config.toml
image_size = 24
crop_scale_min = 1
translate = 0.12
method = "simmim"
kernel_size = 3
widths = [80, 112, 176, 256]
beta2 = 0.95
one_sided = false
adamw_lr_other_params = 0.0015
batch_size = 256
lr_schedule = "cosine_restarts"
weight_decay = 0.3
adamw_weight_decay_other_params = 0.01
Rows from block 4 of a small masked image model, named by matrix and row number. Rows with one number belong to one channel. Each number is 128 + 32 x the weight over its row's rms, rounded and kept within 0 to 255. All counts start at 0. After the name is the row's rms in percent of the matrix's.
After each channel's rows are labels from the 100 images, of 14848, where the channel reaches its highest value: "top examples" is what is common among them. Only what is clearly more common there than usual is listed. The data: made-up ball-and-stick molecule models. In brackets: how many of the 100, against the usual share in percent.
# c3: 3x3 conv, stride 2 (model.blocks.4.c3.weight, 176x112x3x3, each kernel summed), inputs 0-111
# c1: pointwise conv, stride 2 (model.blocks.4.c1.weight, 176x112x1x1), inputs 0-111

c3.7 114 [170 162 147 112 174 102 147  88 136 129 125 128 121  99 170 114 208  75 143 127 106 136 117 157 122 104 161 191 148 118 108 215 111  85 130 128 148 156 126 185 178  89 135 124 175 135 105 104 160 164 177 110 132  94  96 134 160 127  89 147 143 142 148 147 116 156 113 140  56 144 131 188 102 176 101  96 148 118 159 110 192 159 100 100 137 145 135 139 219  86 118 107 120 147 154 164 108 154 178 114 139  98 116 174 116 104 106 107 194 164 170 133]
c1.7 090 [119 158 185 103 155 122 104 120 113 116 124 107 156  98 131 176 122  88 162  43  88 153 139 174 115 142 156 187 122 170 109 156 138 109 135 145 155 172 146 151 144  81 130 108 222 148 117  79 147 158 177 135 173  76  73 177 104 120 113 150 196 126 153 161 126 126 167 104  98  98 136 155  45 155  90 120 133 137 123 157 166 146 111  84 152 148 140 107 237 147 122 149 161 121 162 143 101 129 161 111 136 129 108 164 137 113 114 137 141 154 137 131]
top examples: dark backdrop (96 vs 49.3)

c3.23 116 [123  97 110 128 132 131  75 127  85  74 125 126 182  93 122 131  99 120 131 120 130 116 143 140 112 144 107 105 134 172 128 115 152 101 140  60 159 124 165  57 103 188 160 158 109  93  83 117 107 147 170 108 114 120 124 191 205  83 121 148 211 131 169 104 131 123 158 160  87 118 152 102 104 102 172 129 166 178 165 106 116 177 131 116 140  56 116 116 105 164  83  96 183  81 159 121 114 122 128 138 131 139 116  68 187 147 175 144  89 146 180 118]
c1.23 114 [105  56 103 117 156 147  60 135  83  70 137 107 138 139 145 158 101 128 138 123 104 106  75 118 117 129  66 126 136 100 117 110 145 112 124  61 120 106 111  55  97 148  95 110  81 103  82 106 105 149 141 101 137 133 119 162 147 128 133 149 200 188 150 116 130 109 155 125 143 115 138 112 141 148  95 124 197 140 180 110 154 118 116 130 141  71 133 146 139 122 132  31  99 104 214  92 121 133 144 104 143 111  67  97 149  98 141 125 103  91 180  69]
top examples: dark backdrop (100 vs 49.3)

c3.127 111 [147 112 150 130 156 107  87  96 110 110 160 150 178 126  54 128  43 115 132 118 125 138 112 122  11 151 152 105 106 142 126 132 186 108 138  88 127 137 109 108 117 118 133 101 125 141  82 212 152 126 150 172 142  82 108 104 127 134 191 110 158 191  87  85 144 133 130 114 137 137 107 132 148 105 135 143  75 123 152 134  41 129 110 139 153 111 147  94 104 122 136 146 123 110  90 139 122 128 173  52  76 140 111  66  89 111 147  77 107 102 125 125]
c1.127 105 [101 117 173 117 164  91 108 127 142 101 190 113 179  82 107  37 100 151 126  75 133 128 109 131  54 142 179 124 108 126 115  92 121 144 165 106 108  84 124 140 124 163 128 114 143 147 107 157 133 116 149 158 144 104 134 106  73  98 125 101 164 155 138 100 137 110  98  93 116 154 127 173 147 107 103 141 122 112 160 150  43 109 106 134 104 139 145 135  66 123 112 167 176 143 136 108 105 107 140  94 102  92  45  87 103 106 109  59  96  51 113  63]
top examples: dark backdrop (100 vs 49.3); space-filling (78 vs 32.8)

c3.173 105 [ 85 145  73 114 180 138 145  80 109 123 116 103 100 139 140  73 150 178 181 128 135 140  90  88 158 134  94 166 122 101 117 125 100 178 149 156 116  81  82 147 145 168 139  91 122 119 212 124 105 130 137 169 134  54 100 115 113  69 161 144 111 109  36 171 130 151 198 131 107 125 102 146 105 126 184 152 102 129 157 148 161 149  94  99 111 161 132 193 134 130 129 163  88  97 143  97 113 174 120 152 134 137 121 122 129 136 129 138 122 103  34 156]
c1.173 110 [138 117  63  90 215 105 128 143 124 102 160 147  71 112 111 123 145 141 154 135 164 141 114  86 116  92 100 172  78 101 128 141 121 151 119  94 121 107  91 102  98 100 129 111 156 140 169 149  85 128 173 109 103 132 170 133 159 116 103 174 155 154  12 119 154 120 138 120 122 129 114 161 121  64 164 110  52  97 115 108 105  71  89 105 105 146 106 125 103 147 107 139  79  90 177  99 116 122 106 133 130 155  98 114 102  87 139 158 127 104  33 100]
top examples: space-filling (100 vs 32.8); balls: four (31 vs 10.2); balls: three (28 vs 9.8)

c3.78 066 [ 62 122 151 103 125 143 133 148 124 190 117 148  88 164  80 150 126 133  90 132 134 101  92  99 181 134 136 161  88 110 156 133  69 112 141 104 127 131 121 142  83 146 131  82 171 109 131  64  86 136 144 125 100 134 113 105 144 109 133  94 130 130 133 134 191 133 147 157  96 126  71  90 124 199 168 120 101  61 170 130 111 131  75 105 181 175 167 140 113  57 215 159 138 127 171  90 101 102 111  72 180 137  92 138 115 124 112 114 157 164 138 174]
c1.78 071 [ 90 128 137 109 165 113 106 204 108 162 134 136 112 100  66 123 109 163  81 182 134  79 102 112 146 127 147 185 149 166 159 123 119 143 131 110 120  99  84 146 106 143 172 137 172 119 158  99  99  85 164 126 108 159 193  96 110 103 149 133 102 108 103 162 212 149 162 173 151 152 110 115  90 196 159  96 113 135 160 140 118 140  91 117 115 106 151 166 120  54 201 135  94 129 130 159 104  97 154 142 221 169 144 105 147 140 104 107 163 111 118 107]
top examples: space-filling (81 vs 32.8)

c3.17 094 [139  89 188 138 184 142 154  90  92 151 127 134 144  84  94 122 119  98 135 133 117  95 132 162  97 117  86  70 101  63 136 157 130 149 116 134 152 166 167 162 142 136 140 146 164 112 108 141 163 121 110 139 134 146 208 166 214 171 131 161 103 131 127 151 117  97 130 120 127 144 208 150 145  65 102  59 194 135 140 183  92 122 146 120 168 117 130 105 117  83  79 113 163 142  57 130  96 171 137 172 110 140 131 185 118 180 116 133 114  99 123 138]
c1.17 075 [105  60 174 114 173 134 117  61 155 122  89 117 145  65 122 171  70 144 118 136 139 112 163 179  63 124 117 112 101 124 119 138 169 144 148 198 203 152 164 112 115 117 160 115 182 148 140 134 142 112 144 129 108 130 183 168 189 143 114 162  95  55 106 170 138  90 139 105 154 106 114 142 131 127  92  65 165 118 142 175  96 138 164 139 197 120 140 156  95 112  89  95 122 130 100 124 118 117 184 172 134 103 144 141 123 138 153 101 114 114 161 185]
top examples: dark backdrop (81 vs 49.3)

c3.166 088 [192  76  75 130 142 119 188 144  84 113  97  93 147  85 131 139 130 114 181 125 116 176 150 151 168 114 144 153 130 169 132 102 207  93  83 142 176 120 191 100 114 140 135 132 121  92 106 118 153 142  43 121  99 139 131 140  63  94 160 108 100 136 147 131 104 147 123 120 130 118 158  88  95 146  90 128 138 142 115 118 122 201 108 121  86 136 126 148 138 148 125  55 202 107 207 149 101  87 148 168  89 115 137  87 162 120 143 122 112  94 169 104]
c1.166 096 [139  83 104  91 102 190 144 167 100 118  64  73 103  70 167 184 179 148 133 126 135 169 137 154 166  96 100 142 110 157 111 116 160  72 121 133 159 150 189 101 169 112 117 102  92  98 123 122  78 113  71 118 141 151 103 134 153  56 145 120 100  80 124 174 114 124  89 164 172 137 144 110 101 121  73 109 120 124 133 103 145 137 111 117  55 143 132 119 133 161 140  96  92  91 226 111  83 101 112  63  96 122 111  91 119 124 121  97 125 127 121 121]
top examples: dark backdrop (100 vs 49.3); space-filling (68 vs 32.8)

c3.164 094 [ 84  90  90 105  46  70 103 128 115  78 158 128 130 112 174 134 180 146 156 131 104 153 110 142  94 105 115 148 130 116 130 138 129  99 141  49 186  38 172 124 132  86  97  88 108 118 136 109  69 105 146 114 111 116  96  82 149 138 174 116 112 150 115 174 154 115  94 118 109 148  99 150 114 136  76 102  97  98 104  54 103 122 122 120  88 115 149 115 159  89  98 150 124 144 174 154 131 163 167 178 140 190 182 145 119 173  90 115  99 118 172 120]
c1.164 114 [ 88  98 106 139 112 162  97 149  91  65 100 113 110 186 147 112 135 134  96 111 131 146 134 156 125 117 145 145 140  84  95  74 121  75 152 146 149  86 110 192 118 153 109  98 141 173 210 168 120 144 112 172 140 107  98 140 172  99 215 126 116  97  83 137 157 128 138 131  99 166 132 115 117 102  84 119 125 150 157  94 106 128 128 146  93 137 143  98 177  73 125  97 196 183 167 134 103 172 140 129 149 224 183 124 116 138 162  96  78 134 114 126]
top examples: dark backdrop (100 vs 49.3)

c3.169 086 [111 109  72  98 115 125 103 109 113 115 108 122  84 126  90 162 167 160 169 136 138 165 117 153 158 113  79 155 183 175  83 114 179 115 135 106  99 151 118 180 112 168 131 105 119 101 155 135 117 110  78 112  93 112 112 174 118  90 166  69 170  93 129 188 152  93  75  91 142 126 155 103 119  88  86 105 155 116 115 136 165 184 117 158 158 154 105 154 187 152 108 148 170 102 198 128 134  91 118 187 177 112 123  70 107  70 141 171 125 171 157 159]
c1.169 109 [148  99  75 125 138  95  68  87 114 152  53  95 134 170 123 120 136 120 163 139  80 189 125 109 143 116  81 115 125 119  91 151 150  72 124 105  78 158 135 170 170 147  83  94 144  75 161 106 123 124  48 118  97 123 106  91 148  71  93  65 160 114 104 117 124  99  86 107  77 135 109 141 145  84 139 215 160 106 119 126 130 170 141 122 119 106 111 136 160 133 115 121 217 121 147 155 141 109  78 125 130  97 123 105  54 109 121 151 123 132 147 134]
top examples: dark backdrop (100 vs 49.3); space-filling (98 vs 32.8)

c3.19 097 [ 74 150 143  95 125 136 103 122 130 159 108 131 121 160 144 115  82 100 187 131 144  98  78 111 101 146 125 130  88  84 104 126  79 176 147 128 124  52  74 134 153 110 132  78 135 161 151 143 130 145 159 139 134 114 151  86  97  84 161 142  88 144  65 145 124 161 120 135 119 110  97 181 164 143 122 122 161  94 155  81 111  37 124 117 107 160 165 168  57 182 191 162 117  98 114  97 140 111  98 145 152 119 164  90 158 141  81 151 150 115  50  95]
c1.19 110 [129 135 104 104 190 132  74 145 173 158  99 137 130  83 135 124  99 132 176 114 124 101  81  96  98 150 147 105  69 148 100 129  98 178 129 135  97  58  84 150 171 126 128  97 137 154 157  96  93 103 182 141 136  96 148 142 114 132 138 149 116 105  85 154 115 134 128 125  63 131  94 193 159  93 137 140 131  84 137 123  56  73 112 118  95 130 153 126  36 141 157 183 138  77 155 101 103 101 134 154 160  89 163 107 171 148 122 140 172 167  79  77]
top examples: space-filling (100 vs 32.8); dark backdrop (94 vs 49.3)

c3.118 079 [ 94  97  65 117 105 146  63 133 152 178 126  91 154 144 173 132 102 200 148  95 142 152 162 106 165 177 102 152 103 100  61 101 150 143  83 123  73 107 127 138 132 142 127 136  91 174 142 125 102 120 177 154 116 137 128 146 124 169 120 102 138 151 123 132 113 121 102 104 102 110 157 131 113 155 133  83 169  80  97 144  66 156 173 102 139 106 102 162 117 110 126  80 100 130  82 163 146 136  47 139 135 208 154  97 135 123  70 163 103  63 117  69]
c1.118 086 [107 105  94 147 125 131  55 195 118 153 140 117 112 122 185  87  83 189 122 112 104 185 150 110 146 165 101 176 136 119 120 138 150 129 121 111  97 178 119 142 113 174 160  90 106 177 190 118 125 135 161 188  92 143 142 113 135 133 155 149 114 132 144 195 103 127 158  77 105 173 155 130  78 123 122  75 180 128  98 168 154 171 154 115  77  56 135 169 182 132 123 149 107  99 108 174 133 158  45 127 145 158 176 131 140 105 126 123 147 100 129 134]
top examples: dark backdrop (96 vs 49.3)

c3.121 102 [123  91  69 106 142  95 166 144 103 123  79 123 141 143  79 117  75 133 175  97 126 141 115 153 141 122  80 159 135 128 102 102 143 114 103 168 107 103  34 126 164 133 122  74  68 127 214 139 127  71 132 131 159 137  92 113 106 108 160 147  70 156 120 164  82 109 135 111  64 166 100 116  94 101 107  70  55 170 117 135 104 101 141 150 106 116 124 134  92 182 152 147 156  97 130 147  74 146 116 167 143 115 167  92 141 134 110 180 131 114 100  78]
c1.121 119 [152  92  81 130 160 115  54 154 177 127  83 141 110  94 132 130 157  91 154 143  90 119 179 114 109 121 114 183 129 132  86  99 144 143 150 125  77 150  58 125 159 124 152 125  89 122 187 131 144 130 146 157 182 180 127 134 120  99 173 156 130 178 105 123 131 122 112 100 106 180 112  83 104 119 100  81  66 151  97 106 101 147 139 144 108 158 131  68  77 119 145 150 187  30 126 156  90 161 146 148 158 140 183 138 181 168 132 137 141 167 103 144]
top examples: space-filling (100 vs 32.8); balls: three (46 vs 9.8)

c3.124 103 [ 74 135  76 136 113  67  65  97 157 148 104 154 120 135 136 141 125 167 194 108 102 174 173  97 180 113 176  62 142 126 143 144 116 128 128  90 184 148 130 140 154 106 132 130  77  94 176 145 186 114 143 127 125 116 147  93 155  86 144 131 116 139 141 230 115 112 142 103 184  75 146 114 104 121 155 143 135 158 167 150 144 141  93 155 116  77 125  98  84 136 195 210 154 118 157 139 128 127  92 119 144 113 145  94 139 153  99 144  72 136  91 136]
c1.124 093 [141 106  94 170 110  58 104 117 123 125 120  91 157 175 143  97 162 147 187 156  86 114 123  96 123 100 162  92 136 119  76  93  93 105 131  83 118 111  94  95 147  78 132 135  94  84 139 100 176  61 124  91 120 119  67  75 115  91 124 109 169 137 155 155 111  93 110  92 171 143 150 107 143 134 143 111 109 134 152  73 165 157 102 119 136 124 129 156  78 111 186 165 160 158 117  64 107 109  49  87 118 145 197  80 103 148 123  85  89 107 116 158]
top examples: space-filling (100 vs 32.8); dark backdrop (99 vs 49.3); balls: four (30 vs 10.2)

c3.85 090 [106 125 149 120 132 134  54  85 125 156 149  87 224 141  72 145 123 104 116 103  74 156 129  95 108 106 182  98  91  80 101 161 161  95 157 136 100 118 117  79  85  95  87 125 117 149 149 163 102 196 118 172 115 102 112 125 131 139  76 119 138 108  81 169 117 150  82 148 119 110 104 155 167 172 137 143  88 152 122 121 130  97 154 165 130  96 162 114  94  61  69 141 101 131 162  88 114 133 122 153 109 189 101 101 109  55 106 100 134  92  98 113]
c1.85 118 [ 98 137 109 123 127  77  70  68 128 116 137 130 164 178  64 203  91 138 142 158 110 125 162 117  94 110 181  93 125 128 121 161 126 116 189 115 117 127 123 145 143 174 148 109 104 141 120  98 106 152 126 132 164 121 159 126  69  98 108 135 114  79 119 154 123 161 157 132  93 149  69 153 158 132 102 150 125 131  77 124 112  95 171 150  70 105  96 164 114  78 112 138 145 159 140  37 169  73 173 123 103 174 182  88 120  94  87 103 167  79 139  89]
top examples: dark backdrop (97 vs 49.3)

c3.73 060 [117 104 149 120 112  94 162 125 151 115 156 159 161 155 101 122 142 190  99  98 117 138 105 132  97 126 104 114 211 102 180 168 167 143 125 149  80 128  84  75 127 116 121 127 160  97  66 134  89 169  73 179  47 122 135 112 129 116  98 107 128  63 133 102 158 117 117 181 140 167 167 124 100 144 131 104 117 140  59 143 117 119 129  76 124 135 159 130  89 121 120 146 193 105 143 135 154 143 118 119 204 181 104 119 193  80 177  69 131 136 126 152]
c1.73 069 [163 174 187  95 118 131 142  86 130  76 150 138 106 144 119  92  87 103  89  85  96 122 141 190  64 106 142 137 183 113 160 133 138 125 127 165 152 122  81 130 142 225 119 174 170 125  93 105 131 125  96 118 148 173 151 100  92 105 109 112 165 134 103 163 161 154 103 141 108 146 165 139 112  80 122  98 103  94 110 189  55 147 136 153  72 141 127 105 125 139 184 141 174 158 166 151 126 131 118 174 143 164  87 107 184  98 188 109 175 124 116 130]
top examples: space-filling (79 vs 32.8)

c3.97 099 [128 139 172 106  88  86 187 144 144 101 107 149 147 145  88 151  99 100 108 121 110 136 191  79 172  83 129 105 117 108  99  97 141 125 134 112 174 150 147 117 115 184 136 112 139  92 131 130 102 117  59  69 111 122 179  95  86 105  97 101 155 125 160 168  94 120  80 126 104 124  86 155 138 150 100 155 155 175 107  87 100 107 127  99 156 100 136 151 128 208 113 140 170 149 107  88 133 115 127 154 194 189 121  85 221 147  94  91 175 150 160 101]
c1.97 092 [128 152 141 129 127 106 146 113 107 115  83 103 146 129 108 142 138 117 117 135 161 141 155  98 178  65 130 108 163  90 150  87 126 130 126 172 157 100 102 143 142 172 134  65 134 101 134 121  92 177  59 103 106 116 164  83  60  56 149  86 199 136 187 144 115 155 125 127 178 157  95 177 132 109  81 128 142 103 113 110 138 120 131  73 169  68 162 129 135 153 115 130 153 185 123 115 136 109 166 158 202 153 145  97 182 139 136 113 193 184 151  99]
top examples: dark backdrop (100 vs 49.3); space-filling (94 vs 32.8)

c3.89 099 [104  31 146  72 136  67  74  78 156  51 129 189 111 111 106 148 172 139 167 107 106 153 144 116 111  92 101 145 122  96 110 169 155 173 108 136 107 114 144  52 122 130  94  85 116 189 130 140 128  98 158 189 108 118 126 157 134 133 134  83  89 124 136 158 135 113 130 173 126  98 154 151 141 118 115 101 143  71 128  99 125 142  71 113 124 129 102 179  57 147 107  90  94 125 144 114 111  66  95  99 159 123 126 147 150 137 110 108 144  70 137 178]
c1.89 109 [ 77  63 120  63 170  75  89  78  78  61 126 173  86  79  99  98 119 131 122 106 138 107 132 134 100  99 115 140  99 145 112 192 125 205 112 138 108 142 127  59 144 148 114 129 120 105  40 150 107 104 131 143  99 151 129  98  83  93 132  79 158 147 119 150 212  82 147 150 107 135 141 160 139 143  87 111 111 116 104 111 138 115 100 115 134  97 137 141  93 118 123  72  53 110 132 152 147 107  80 107 134 106 132 151 182 115 162 111 129 103 118 110]
top examples: space-filling (87 vs 32.8)

c3.143 105 [127  86 131 129 134 149 162 157 101 139 123 100  82 175 160 109 101 195 121 135 108 119 125  85 117 108 101 143 165  93 108 176 136 119  87 147 126 139 110  84 123 201 121 152 212 134  59 183 132 161  96 140 141 102  99 115 104 198 119 106 137 131 136 146 136  92 126 136 134 113 146 164 125 111 174 112  82 131  90 120 131  87 223 126 138  93 144  49 113  94  87 119 144 104  93 201 108  97 127 186  62 152 175 142 108 130 103 121 115 144 133 127]
c1.143 098 [131  96 138 111 124  91 111 174  99 130 128 111  75 121 172 135  96 179 113  72 155 162 116 118 146 131 116 172 139  75  85  69 142 112 126 135 118  99 161 172 117 150 183 144 215 173  73 149 118 177  91 171 128 115 133  83 141 164 135 141 112  77 161 136 124 118 124 158 134 108 161 197 141 158 115 149 143  96 104 111 154 112 197 121 179 136 200 100  92 109  87 164 138 114 136 134  97  89 159 197 124 173 124 124  95 160 122  84  77 139 144 155]
top examples: space-filling (77 vs 32.8)

c3.82 094 [134 150  59 170 124 143  65  66 134 107 149  90 218 124 111 173 127 132 123 140 132 123 158 108  89 108 159 128 113 128 183 169 138 117 190  98  98 121 106 115 103 108  72 133 177  93  55 174 141 143  28 149 133 123  93  93 120  81 180 129 111 114 149 145 155 162  59 100  96 124 150 116  99 138 125 138 144 139 144  98 141 121 152 145 109 181 114 101 127 136 140 166 100 122 195 153 139 118 113 179 152 141 112 113 139  81 110 145  86  92 135 166]
c1.82 102 [122 135 126 157 101 145  96 125 129 116 154 145 183 106 117  91 113 155 171 101 161 137 134  74  99  73 197 110 140 121  94 116 106 126 168 142  99 135 106 117 111 167 173 105 166  84 107 152 169 148  68 202 120 123 134 107 117  89 168  77 138 135 221 168  89 130  73  87 141 130 159 162  99 118  92 131 151 133  96 139 127 139 175 121 108 158 105 136 129 100 164 213 146 136 140 118 134 148  40 174 155 125  97 112 153  55 114 135 114 164 132 143]
top examples: space-filling (100 vs 32.8); dark backdrop (99 vs 49.3); balls: five (29 vs 9.9)

c3.1 108 [110 123  86 134  81 121 124 179 168  56 123  87  97 139 150 103 155 161 136  99 138 132 141 150 102 151 149 111 110 118 125 122 161 136 151  78 100  78  95  96 153 140  86 124 102  98 149 116 125 122 136 202 112 137 108  91 116 104 131 118  68  81 124 153 153 104  81 107 160 114 194 175  82 156 134 125  80 154 121  47 120 125  77 162  86 151 114 153 132 140 107 115 166 181 178 136 164 133 121 170 170 192 146  74 113 100 128 200  87 159 103 169]
c1.1 114 [144  99 112 114  67 112 113 119 131 139 170 115 119  84  75  93 106 144 143  97 109 147 203 124 125 131 127 106 131 120  89 129 134 109 153 102 131  69 136  95 114 138  96 197 104 106  98 124 159 168 151 191 136 137 138  32 108 117 152 122 162  95  76 121 131 121 131  73 133 166 159 154  61 151  88 142  95  90 142 104 121 139 128 114 116 157 135 149 118 109  97 128 163 151 199 149  61 114 156 183 163 163 140  70 150 113 119 154  67 179 195 127]
top examples: dark backdrop (100 vs 49.3)

c3.163 083 [176 139 138 119 119  97 131 157 150 137 120 109 158 142 149  98 153 161  86 176 129 133 142 140 127 106  81  91 111  96  83 106 120 108 195 106 118 138 158  65  74 142 127 152 157 137 125 174  83  89 183 143 121 100 111 158 150  79 213 104 141  99  91 142  92 142  94 109 141 139 131 188 137 124 117 146  56 108 105 120  31  69 135 128 132 104 168 155  44  94 115 145 160 102 162 133 100 126 182 132 163 151  93  99 119 122 108 127  95 127 175  91]
c1.163 073 [ 89 114 121 139 120  84 110 179 114 115 129 109 161 161 147 136 116 153 106 189 128  98 109 105  94 115 102 141 126 128  87 135 153 126 104 102  76 139 113 107 132 184 158 154 136 150 115 144 106  98 137 127 137  91 151 183 154  39 182  92 125  75 121 181 126  82 144 106 130 168 175 136 161 134 123 124 108 150  51 169 162  90 179 116 107  91 125 189  70  70 153 114 175  77 139 125 111  98 213 182 152 141  70 109 101 139 148 110 137 116 131 104]
top examples: dark backdrop (100 vs 49.3)

c3.54 105 [109 105 103 130 135  78 137 127 114  63 112 128 179  98 135 151 124 170 111 151  92 130 114 171 165 121 168  58 116 131  85 144 178  92 139 149 108  93 183 163 122 120 108 121 111 110 125 176 146 116 114 116 121 121 130 201  77  51 159  48 103 126 160  88 121 123  76 116  83 135 154  51 114  95 140 132 121 141 106 111 122 146 131 180 178 108 109 112 159  79 160 198  92  72 186 147 132 124 133 152 123 123 134 157 108  97 128 173 127  98 121 176]
c1.54 088 [128 116  74 129 151  89 130  94 131  62  93 115 164  86 184 113 122 170  90 183  94 101  87 147 142 122 195  97 154  78 101 142  99 101 141  96 133 125 166 170  93 164  70  97 123 117 119  98 101 129 117  75  79 127 124 153  75  89 141  73 129 130 154 105 140 103 102  76  71 137 109 102 142 125 124 125 177 108 111 103 118 134 121  95 180 136  94  92 112  78 174 153  83  78 186 135 137  82 160 160 155 111  67  90 110 113 139 120 130  79 134 101]
top examples: space-filling (100 vs 32.8); dark backdrop (100 vs 49.3)

c3.29 079 [103 134 184 136 119 190  66 135 142  95 137 144 120 166 114 119 135 130 130 138 125 116  78 103 143 118 130  88 139 127 111  86 162 104 100  82  94 136  74  97  30 111 111 103  83 111 173 165 109 138 136 105 121 158  97 122 109 112 120 152 223  80 132 136 137 141 170 107 171 146  79  40 136 157 113  80 142 101 124 116 133 138 131 227 140 125 194 136 116 142 147 138 113 114 120 141 127 109 122 133 154  82  85  63 147 169 176 120 125 127 163 119]
c1.29 119 [132 104 136  88 135 179 163 148  83 121 151  82  86  79 115 147  99 104  87 138 198 126 104 121  85 111 103 107 161 118 103 146 167 117  89  82 124 160 134  98  86 137 146 108 111  81 128 148  59  73 104 151 158 150 133 155 154  95 167 118 145 103 104  99 129 123 193 142 112 116 137  60  98 195  94 104 188 110 153 121 103 137 123 151 142  99  99  89 122  86 147 145 109 143 122  52 197 124 145 136 130  85 194  90 118 150  67 100 146 109 168 108]
top examples: space-filling (68 vs 32.8)

c3.149 098 [142 104  87 134  98 101 121 164 131 102 157  80 102 116 177 125 133 108 190 133 128 163  78 132 174 126 153 157 167 112 130 166 127 133 122  92  88  84 142 172 115  96  98 124 136 105 121 217 120 196 151 118 115 111 143 102  44 122  72 102 153 131 105 143 197  77 144 139 123 159 130 123 123 106 121  91 164 110 187 126  98 202 173 162 141  93 152 132 108 192  91 145 135 138  97 204 123 115 109 101 138 138 126 103 162 143  60 130  92 102 138 135]
c1.149 086 [217 120  94 108 131 164 122 111 149  26 122  85 112 124 145 120  98 103 186 131 139 146 106 123 183 147 130 141 160  95  72 135 132 165  90 128 141 162 164 189 110 167 105 129 163 129 141 160 120 178 118 148 159 117 162 143 112 132  76 105 136  89 134 164 190  77 141 125 143 152 160 119 134 116 113 109 139 121 194 198 152 131 151 124 127  97 123 132  60 170  77 132 162 180 177 203 132 101 139 112 115 122 148  85 145 152 103 109 121  91 154 109]
top examples: space-filling (66 vs 32.8)

c3.83 092 [141 109 150 126 166 166  82 119 112 153 125  88 199 126 102 104 133 155  74 114 120 107  98 122 110  98  96  69 134 167 142 121 170 141 182  86  84 118 142 166 121 130 157 176 176 164 118 182 125 167 112 120 134 153 173 119  88 113 179 147 142 106 100  81  89 121 133 131  92 174 116 136  78 124 115 191 101  92 101  71 158 195 178 121 121 105 108 130 114 161 132  84  86 131 113 109 150  99  98 128 219 121 129 194 115 143 128 109  91 144 152 187]
c1.83 081 [145 120 149 124 159 120  48  98  78 128 123  88 188 160 125  93 106 154  84 114 150 112 117  93 128 104 157  61 127 138 133 151 156 132 167 110 104  98 116 205 157 177 157 174 153 179 109 177 140 158 113 151 121 186 187 119 115 100 223 178  99 129 111 103 113 125 108 141 120 168 135 146  47 116  82 162 113 117 101 139 133 150 137  97 123 123 125 153  63 179 147 105 106 164 105 116 134  97 136 159 143 109 142 176 145 118 133  80  92 118 176 147]
top examples: space-filling (72 vs 32.8)

c3.137 091 [120 107  87 122  91  74 129 126 133  49  84  97 111 177 135  94  73 156 152 156 111 100 177 104 125 118 142  95 123 128 134 136 122  77  71 154 128 108  83 110 175 124 116 181 100 126 133 131  82 100 170 152 131 213 140  95 137 114 148 138 131 124  58 152 128 202  78 149 129 140 156 101  96 131 161 119 115 166  76 165 157 150 154 110 144 192 138 146 104 143 110 118 134 114  80 104 147 106 151 132 139 118 161  79 130  92 166 168 191 115  92  57]
c1.137 130 [164 132 174  84 112  97 121 103 146 105  42  95 153  93  85 133  98  94 120  81 170 101 106  97 111 143  98 182  86 142 136  79 129  56 127 136 143  84  78 125 132 129 111 149  63  97 161  98 105 109 156 119 139 147 117 116 130 133 136 125 197 146 102 149 114 123  85 144 100 149 121 120 129 120  88  53 148 127 112 151  85  98 161  91 124 187 142 125  91 158 107 106 227 117 108 132 204  92 137  93 120  90 136 103 115  89 131 156 134 169 104  99]
top examples: space-filling (78 vs 32.8)

c3.28 097 [ 98 124 149 149 108  69  69 163 152 115 167 137 193 127 102 136 116 141 110 160 196 148 117 102 180 127 133 202 122 160 124 181 165 113 188 185 148 107 107 119 125 119 104 122 167 148 126 214 122 102 109 131 132 127 102 116 107 169 165 120  68  96  81 124  89 137 101 109 158 151 148  98  87  96 186 159 109 103 132  98  88 151 137 105 221 108  81 115 106  77  91 145 148 131 120  94 130 128 103 127 134 120  88 107 139 129  68  95 108 132  81 125]
c1.28 087 [ 84 142  97 148 155  60 109 150 125 113  83 138 146 144 152  95  85 108  63 133 218  91  88 112 173 140 125 158 153 110 141 130 132  91 139 164 196 140 120  91 131 119 119 118 136  68  98 176  75 110  81  92 146  98  82  90 170 191  96 127 107 116 109 150 119 152  88 190 142 156 137 104 134  91 163 143 129 105 129 125 106 138 191 109 214 123 101 107  98 103  63 139 116 101 116 111 104 129  78  91 109 142  84 145 113 137 124  79 118 109 140 147]
top examples: space-filling (93 vs 32.8)

c3.128 104 [143 168 154 123 132  66 121 121 145 174  83 109  98 115 100 134 130 147 126  97 135 132  95 132 153 131 120 119 201 153 132 104 160 106 122 110 132 101 148 144 100 123 118 129 157 170 100 208 176 139 220 123 141  96  81  89 104 126 126 113 142  93 175 110 185  75 124 129 166  90 109 104 137  93 212 177 146 162  53 207 154 168 132 104 135  98 112  86 173  95 105 131  74 113 119 167 141 108  85 125 125 106 129 106  97 127 136  89 173 159 138 142]
c1.128 081 [116 149 162 108 125 110 115  87 125 174 112 128 151 148  91 167  78 135 175 112  94  92 153 105 183 180  91 136 157 109 126 145 141 128 135 136 142 118 142 186 116 153 149 134 132 168 143 202 160 124 170 121 127 124  67  69 121 123 167 119  86  91 189 138 175 129 172  96 148 115  98 182 143 103 183 114 186 185  83 165 107 167 143 162 143 111  96 127 163 106  81 147  73 126 120 132 165  97 127 124 161 133  60 123 115 142 109  95 222 142 107 137]
top examples: space-filling (66 vs 32.8)